{"loss": "sigmoid", "text_encoder_layers": 8, "text_encoder_parallel_block": false, "adamw_lr_other_params": 0.0012, "epochs": 9.1, "weight_decay": 0.1}
Rows from block 3 of the image encoder of a small contrastive image-text model, named by matrix and row number. Rows with one number belong to one channel. Each number is 128 + 32 x the weight over its row's rms, rounded and kept within 0 to 255. All counts start at 0. After the name is the row's rms in percent of the matrix's.
After each channel's rows are labels from the 100 images, of 14848, where the channel reaches its highest value: "lies over" is the class under the peak; "patch colour" is the nearest of a few named colours to the mean colour under the peak. Only what is clearly more common there than usual is listed. The data: rendered scenes of coloured solids on a plain floor. In brackets: how many of the 100.
# r30: branch 2 reduce pointwise conv (encoder.blocks.3.r3.0.weight, 64x256x1x1), inputs 0-85
# b30: branch 2 3x3 conv (encoder.blocks.3.b3.0.weight, 96x64x3x3, transposed, each kernel summed), outputs 0-95

r30.25 097 [128 121 113  74 122 129 115 114 163 110 129 141 132 144 154 107 132 160 130 120 124 149  96 137 155 111 148 126  94 186 153 121 132 142  68 117 120 137  96  99 171 108 106 124  71 206 131 114 193 128 171 129  88 103  97 143 160 151  83 159 150 145  97 119 122 152 100 143 123 142  80  99 191 120 144 158 105 142 107 118 115  89 148 124  66 107]
b30.25 093 [ 47 124  81  48 127 131 132  67  87 101  86 118 120 128 107 158  88 114 113 177 104  93  66 105  96 169 114 113 176 106  53 143 122 124 106 144  71 119 165 133 165 131 139 129 127 134 134 107 130 121 124 168 101 118  88 135 128 136 182 161 149 189 161 193 149 177 121  76 120 140 136 138 106 103 144 144 157  67 119 118 165 158 117 160  84 120  70 174 167 145 130 117 125 124 125  92]
lies over: egg (26)
patch colour: brown (26)

r30.24 099 [115  95 138 110 174 141  84 170 168 129 139 140 102 108 140 105 111  97  56  83 133  61 114  94 163 196 162 164  88 133 112 145 124 195  43 166 123  83 195 118 118  87 109 143  45 117 150  87 153 155  61 125  83 137 126  98 151 133 178 118 169  71 126 127  92 142 145 139 173 118 115 133 139 154 133  90 106 119 119 107  92 120  86 156 120 107]
b30.24 114 [ 27 114 101 149 111  86 131  13 100 154 134 128  94 139 132 131  99  85 162 165  50  90  82 171 141 119 161 127  78  89  33 134 119 157 167 106  77  83 114 127 109 144 141 137 153 109 103  95 100 121 129 121 111 147 129 112 160 126 117 150 119 157 129 121  85 172 118  79 103 125  84 139 123 108 119 107 111 126 142 119 112 110 144 140 109  98 112 114 139 120 143 150 166  59 104  97]
lies over: bowl (30)
patch colour: brown (64)

r30.13 101 [140  95  96 113  66 100 129 120 123  93 139  70 119 155 112 147 137 172 110 108 132  85  61  85 113 133 126 163 185 102 129  93 131 104 122  75 101 105 118 147 121 100 125 185 147 116 107 111 112 149 121  93 132 152 111  67  56  71 137 119 127 113  88 103 160  97 150  92 156 111 114  73  99 166 169 140 151 105 116 137 180 112 128 126 200  98]
b30.13 090 [144 177 114 151 133  82  60 122 107 142 102 125 189 166 160 151 124 145  85  83 134 167 163 123 130 150 171 100  94 167 156 123  98 101 123 104 108 104 101  80  77  72 123 172 110 104  81 117 101 127 133 147 150  90 160 196 109 162 190 116 193 126 113  90 106 104 107 142  98 176  91  83 148 112 134 113 171  95 185 153 136 112 130 149 127 138 127  97 117  83 129  81 140 208 115 131]
lies over: twisted bar (41)
patch colour: brown (61)

r30.53 096 [108  77 108  82 189 114 126 104 114 142  92 174 125 108  98  73 164 144 131 136 118 144  75 170 125 133 112 147 130 112 119 133 118  78 127  70 147 178 124 117 185 117  92 136 144 118 151 123 150 198 112  98 137  77 142 135 168 152  45 108 127 128 137 136 144 140 139 127 124 165 126 188 154 101 100 205 137 151 134 162  97 125  93 104 143 100]
b30.53 107 [ 96 141  82 121 183 174  84  77 158 120 118 144 110 151  65  81 173  92 140  60 165  51 118 142 127  89 165  80 101 137 123  81  74 108 132 144  77 145 159 128 140 170 139 102 116 100 115 142 139 121  86 116  93 109 209  87 152 124 131  75  56 123 141 126 134 117 153 126 143  89 112 136  85 125 111 117 161 191 119 132 104 140 109 115 107 146 115  98 112  69 146  84 132  94 125 105]
lies over: sphere (38)
patch colour: blue (33); cyan (27)

r30.22 099 [ 73 156 153  99 113  86 130 161  96 104 186  93 124 133 152 130 118 176  90 123 131 174 152 104 147 128  93 118 162 145 116 108 122 106 107 157  68 114 121 109 118 155 167 138 117 159 161 129  93 100  83 155  83 132 159 165  87 110  86 173 136 117 107 105 168 141 113 138 145  83 112 116 176 107 152 113 111 111 156 146 163 113  73 120 133 126]
b30.22 098 [124 155  66 145  98 111  76  68 125  93 149 103 110  85 161 174  88 146 158 126 145 114 139 121  95 131  98 175 110  91 102 122 126 141  92 138 133 123 133 127 151 124 117 121 204 134 107 123 148 148  69 105  81 131 120 114  71 110  89 147  89 186   9 108 145 158 129 103 144 143 180 125 128  85 102  82 119  90 115  98 194 127 121 135 126 132 128 151 112 109  92  83  90 126 114  63]
lies over: bowl (33)
patch colour: brown (30)

r30.40 099 [160  84 119 134  26 103 128 110 116 133 159 144 109 116 193 153  87 120 102 107 140 164  94 130 117 129 173 166 160 111 115 104  63 119  93  69  98 128 124  38 133  98 101 135  86 130 106 100 114  25 115 146 162  92 139 163 144 117 160  89 118 181  87 108 156 153 153 154 168 100 169 176 160 119 156 155 149 151 104 128 126 140  91 114 147 103]
b30.40 098 [144 113 179  94  88 111 127 135 143 174 182 102  25 143 137 131 103  50 108 101 134 122 118 119  92 135  72 139 125 118  73 138 155 142  85  85  91  98 134 145 127  78 173 138 140  91 144 103 143  75 154 170 198 102  96 139 115 100 175 129 130 127 134 155 101 105 166 115 116  96 142 162 127 120 138  80 109 150 135 130  36 139  89 140 100  98 118 138 120  96  63 114 116 166 145 102]
lies over: spring (41)
patch colour: brown (36)

r30.62 103 [121 126 158 116 188 105  89 127  93 139 128 154 152 126 113 118 127 120 145 140 167 107 157 124 139 138 140 200 148 158 130  86 164 148 150 144 151 119 149 161 122 132 139 224 123  78 226 115 131 168 124 156  81 107  72  28  88 121 119 149 161 129 164 148 166 113 186 190  96 148 125  51  85 157 136  99 142 151 137 137 155 149 130 120 153 125]
b30.62 114 [ 92 140 129 117 176 122  74 138 100  53 144 100  85  77 111 140 118  89 144 135  43 138 135 129 120  95 115  93 178 112  95  88 106 123 109 140 107 135 139  75 166 106 127 142 164 158 104 155  54 110 124 107 109 116 141 125 156 170  33 134 146  86 112 120  92 143 122  64 136 150 113 116  67  99 101 118 119  94 152 129  50 108 120 129 104 122  99  73 107 129 110 124 114  64 154 107]
lies over: tube (32); hexagonal prism (25)
patch colour: brown (31)

r30.9 099 [135  96  94  96  56 115 113  86 139 102 132 105 197 119  76  96 100 120 123 151  95  98  93 138 109 178  71 109 167 125 159 132 115 112 172 163 123 141 124 158 110  99 133 142 145 183  71  68 143 132 203 130  82 182  83 123 166 119  68 147 104 101 132 147 173 124 126 102 131  95  82 102 167 139 130 147 149 130  95 127 171 103 114 130  82 118]
b30.9 090 [179 149 165 101 109 131  75 204 137 128 163 135  98  85 173 171 123 131 149 114 134  80  83  81 108 133 177 115 105 180 154 134  95 140  85 114 102 164 139 135 150 102 148 128 124 124 162 126 135 101 133 137 115 108 114 163 111 135 245 106 125 144 110 236 134 136 137 161 106 102 120  97 116 146 145 164 173 136  79 146 175 138 119 136  76  99 123 162 142 200 119 106 120 117 124 136]
lies over: egg (47)
patch colour: brown (30)

r30.48 102 [ 70 169 156 121 162 154 139  76  94 126 104 125 108 193 133 144 137 181  83 165 116  84 115 107 133 140 140 137 154 142  66 101 159 128 127 175 145 113 155 113  75 110 122 146 145 178 122 149  53 159  83 137 104 140 115  80  71 134 171 128 169 115  62 109 129 109 142 133 133 133 127  62 163 142 212  49 133 162 160  79 155 171  97 200  97 118]
b30.48 123 [123 134 127 146 162 103 151 170 144 115 202  57  74  98 120 236 143 150  91 105 126 123 189 123 142 107 155 116 173 147 116 131 114 169  89 145 180 113 169 115 157 150 110 108 164 117 128 134 132 117 140 100 163  83 102 172 151 107 114 101 190 120  83 129  94 169 143 148 126 104 132  83 134 135  91 173 125  98 141 160 143 119  88  99  91 118  99 119  43 101 106  97  91 109  87 155]
lies over: torus (29); twisted bar (25)
patch colour: brown (56)

r30.1 108 [118 131 131 142 148 100 120 133  89 118 113 130 136 119 119 180 124 112  79 148 103 103  97 116 131 119 103 113 173 121  99 112 137  56 117 146 123 116 101 118 153 126 138 104 135 107 130 123 131 147 143 140 140 150 162 177 122 136  86 114 122 154 144  97 129 110 167 168 109 249 119 203 165 149 116 109 163 170  83 128 183 112 110 155 133 157]
b30.1 133 [148 147  78 107 135 139  80 113 104 114  99 165  77 129 130  97 136 104 110  97 114 119 156 142 176 122 110 162 104 171 142 102 103 111 134 169  79 108 116 149 116 106  79 138 119 126  85 146 157  86 131 148 146  88 130 156 146  80 164 124 182 215 137 130 161 100 135  98  84  83  67 119 189 111 134 157  94 141 113  49 148  70 142  91 138 115  90  95 146 112 183 191 143 105 178 162]
lies over: cone (41)
patch colour: brown (32)

r30.57 099 [105 127  91  98 112 139 139 132 133 115 185 106 148 199  56  94 144 146 108 145 105  98 152 107  93 107 155 155 186 136 141 147 187 129 123 126  78 100 173 176 123 154 145 171 136 103  85 112 144 109  84 105 103 161 146  74 111 133 151 126 125  72 120 135 169 116 145 148 149 133 139 107  71 125 149 131 181  80 114 154 150 124 124 170 126 224]
b30.57 106 [104 117 140 170 156  79 150 131 114  84 115 145  84  58 151 124 137 151  89 129 146 136 160 111 174 101 134 147 184 124 153  98  89 106  92 104 136 116 169 143 167  88 157 151 122  99  95 138  48 165  82  70 111 119 161 130 165 145  94 112 170 157  38 128 116 109 112 149 112 121 133  93 102 173 180 113  68 139  83 130 111  76  99  77 171 140 138 102 137 124 116  97  81 140 177 124]
lies over: tube (97)
patch colour: brown (42)

r30.43 102 [159 113 126  77 107 127 116 137 143  98  93 106  95 107 101 139 199 109  89 133 148 172 135 154 141  81  58 143 129 128  90 118  96 132 111 120  92 123 165 127 154 112 112 136 143 141 110  78  84 157 145 148 182 111 133 150 107 131 105 113 132 174 189 142  60 153 210 126 136 111 144 168 141 108 154 147 185 118 140 115 154 152 108 151 129 129]
b30.43 082 [160  75 123 159 148  93 155  71 143 140 134 162 120 127 197 100  90 144 131 150 140 130 147 119 124 100 151  80 166 222 119 115 159 124 121 122 139 124 113 189 158 175  82 124 111 132 122 136 120 132  94 115 162 178 102 151  99 107 101  61 193 104 149 161 168  88 113 137 114  93  94 221 172  95 121 136 119  88  76 110 128 102  75 106 113  97 161 142 131 136 116 177 135 138 153 168]
lies over: cone (44)
patch colour: brown (35); black (34)

r30.8 101 [196  92 112 116 130 127 114  59 110 135  65 147 171 121 122 152 109 147 118 127 109 155 116 118 121 103  81 100 101 112  94 155 134  86  92 166 137 113 128 187  93  94 141 122 115 214 104 114 127 163 255 106 202 118  94 105 129 145 126 130 135 124  91  83 129  76  78 113 181 155  91  80  80 119 154 152 163 143 131 113  76 153  90 157 116 123]
b30.8 093 [ 92  92 125 117 137 121 143 159 148 143 168 165 125 129 196 107 100  97 121  91 139 149 135  81 139 101 116 126 142 157 123  81 154  89 129 103 165  84 111  96  81 101 125 158 156 151  89 135 108 174  68 115 138 149 128 157 115 119 220 100 168  88  48 121 119 133 115 150  61 138 145 113  80  88 146 129 217  90 104 205 124 103 163 120 136 100 146 123  76 116 116 127 111 113 136 166]
lies over: chain link (32)
patch colour: brown (39)

r30.20 103 [107 102  82 192 111 104 125 134 141 130 190 102 135 130 152  96  82 121 111 160 132  94 107 103 104  76 150  94 186 120 174 101 135  93 128 115 131  84 127  88 121 146  88 165  89  66 149 104  90  86  89 127 103  42  73  63  83 144 102 111  69  89 153  98 140 111 101 148 151  94 147  96 104 131 149 109 184  91 117 101 134 166 126 149 146  49]
b30.20 095 [179 110 113 115 112 129 102  66  93 112 137  89  92 137 114 206 127 113 116 125 156 161  57 132  81 125  93 110 125  91 131  92 196 130  62 194 135 163 107 105 133 172 134  85 119 127 156 178 185 109 175 144 134 124  84 134 129 119 134 119 162  83 169 150 203 113 118 120 115 152 151  85 134 226  88 131 102 123 132 148 164 129 130 125 164 144 131 105  94 145 127 123  81 152 121 138]
lies over: torus (25)
patch colour: brown (33)

r30.18 106 [116 189 160 147 179  78 153 149  91 139 110  98 109 218 127 177 106 162  70 152 124 146 130 100 118 104 113  97 146 152 116  86 132  90 132 220 115 176 126 110  80 154 115 104 123 173 144 110  84  68 167 129 144 102  92 163  81 104 142 130 108 103  90 142 105 175 106 126 133 119 145 127 168  90  98  94 105 114  82 104 156 117 130 169 115  76]
b30.18 095 [ 83 159 103  66 151 131 176 112 155 110 123  96  83  71 139 106 124 112 156  99 101 127 156 116 110 128 149 147 149 186  81 176 105 105  76 147 105 168 143  94  97 173  90 113 155 134 136 118 147  69 106 132 138  87 191 130 114 111 161 102 104 129 180  58 114 158 124 106  83 100 149 170 124 128  96 167 163 183 152 126 200 176 138 109 128 121 145  79 129 119  50 132 106  96 107 109]
lies over: egg (33)
patch colour: black (70)

r30.16 099 [153 144  95  84 119  98 123 108 126 123 134 139  65  61 120 119 144 129 124  99 110 130  99  77  99 137 142 136  61 111 143 128  92  88 140 132  78 173 124 104 119 136 167  94 147 103 142 102  86  94 115  84 115  80 154 117 217 131 144 146  89 123 106 147 160 114 161  99  83 102 104  66 134 129 127 100 125 100 130 218 113  93 130 161 136 134]
b30.16 080 [123  82 132 157  82 115 161  84 165 109 112 139 165 155 118 132 190 137 114 109 166 136  95 150 150 115 136 148  98 147 124 106 104  92 124 125 105  77 131 113 144 169 133 178 121  89 131  99 183  96 143 199 102 134 141 135 135  56  95 152 112  97  21 176 156 144 117 178 143 177 150  68  89 152 151 183 102 164 157  87  91 103 152  99 120 149 117 177 166 138 128 158 134 137 146 158]
lies over: cube (34)
patch colour: red (47)

r30.59 102 [142 117 136 163 154  99 129 131 123  94  47 150 100 144 129 147 171 132  91 116 101  89  79 182 161 104 139 125 128 135 128 103 139 117 139 119 144  72 139 157 126  66 119 113 109  95 111 108 126 118  91 122 101 149  84 120 116 114  84 124 123 119  80 110 113 144 143 145 123  98 117 145 154  85  76 180 113 105  72 119 185 112 136 113 132 146]
b30.59 100 [119 120 137 127 104  96 122 152 138 123 142  85 136 156 156 141 108  96 124  19 145 107 156 148 110 128  97 128  60  84 145 102 185 100  98 145 110 111 109 117 125 151  91 141 146 115  99 126 125 116 129  88 154 131 115 117 109 148 145 121  44 116 125 151 164 145 128 141 145 162  93 105  36 154  95 150 141 114 145 208 115  77 127  86 103 111  98 120 116 129 130 111  63 194  45  89]
lies over: star block (79)
patch colour: black (29); brown (28)

r30.54 101 [109 118 123 137  13  97 119 156  64 119 160 125 114 138 188 114 123 109 122 126  96 117 137 138 104 168 102 118 219 111 118 102 168 126  98 158 120  80 107 167  72 141 123 171 128 138  57  88  84  91  93 133 122 129 144 130 153 166 109 119 120 127 162 128 149 135  61 120 157 156 112  84 103 114 153  16 171 153 124 143 146 129 136 139 131 111]
b30.54 109 [135 114 158  88  56 109 103 172 102 124 159 121  99 135 125 183 117 100 109  64  82 138 140 100  66 130  66 143 175  91 169 141 183 143 119 109 154  63 110 130 119  83 133 158 136 110 138 103  46 162 158  99 143  85  84 137 170 109  96 125 134 185  76 177 148 119 126 155 145 144 115 112 176 122 115 132  95 116 114 123 155 120 112  74 119 135 158 114 116 103 178 140 100  98 178 178]
lies over: tube (85)
patch colour: brown (64)

r30.39 101 [136 136 103 143 160 113 134 111 100 107 135 105  75 122 149 107 160 118 137 134 122 121 138 162 122 123 135 124 172 104 138 130 138  84 120 136 129 133 144  88  95 119 100 191 142  99 126  99 110 165 127 115 181  93 142  75  65 118 157 109 118 106  84 123 174 113  86 144 116 125 107  93 104 133 194 157 147 146 165 199 122 144 162 127 153  97]
b30.39 115 [ 95 150 156  78 123  95 159 122  65 138 148 129 167 149 159 160  70 179 114 104 149 115  66 103 102 175  88 131 178  85 119 163 127  82  95  89 153 120 132 139 126 142 117 121  69 123 127  82 122 122 124 171 115 140  93 165 140 126 160 126 131 141  87  97 131 116 156 148  81  72  73  99 208  72 132  92  84  87 164  91 191 153 128 121 100 144 121 169 121  85  73 126 107 113 117 121]
lies over: torus (40)
patch colour: brown (42)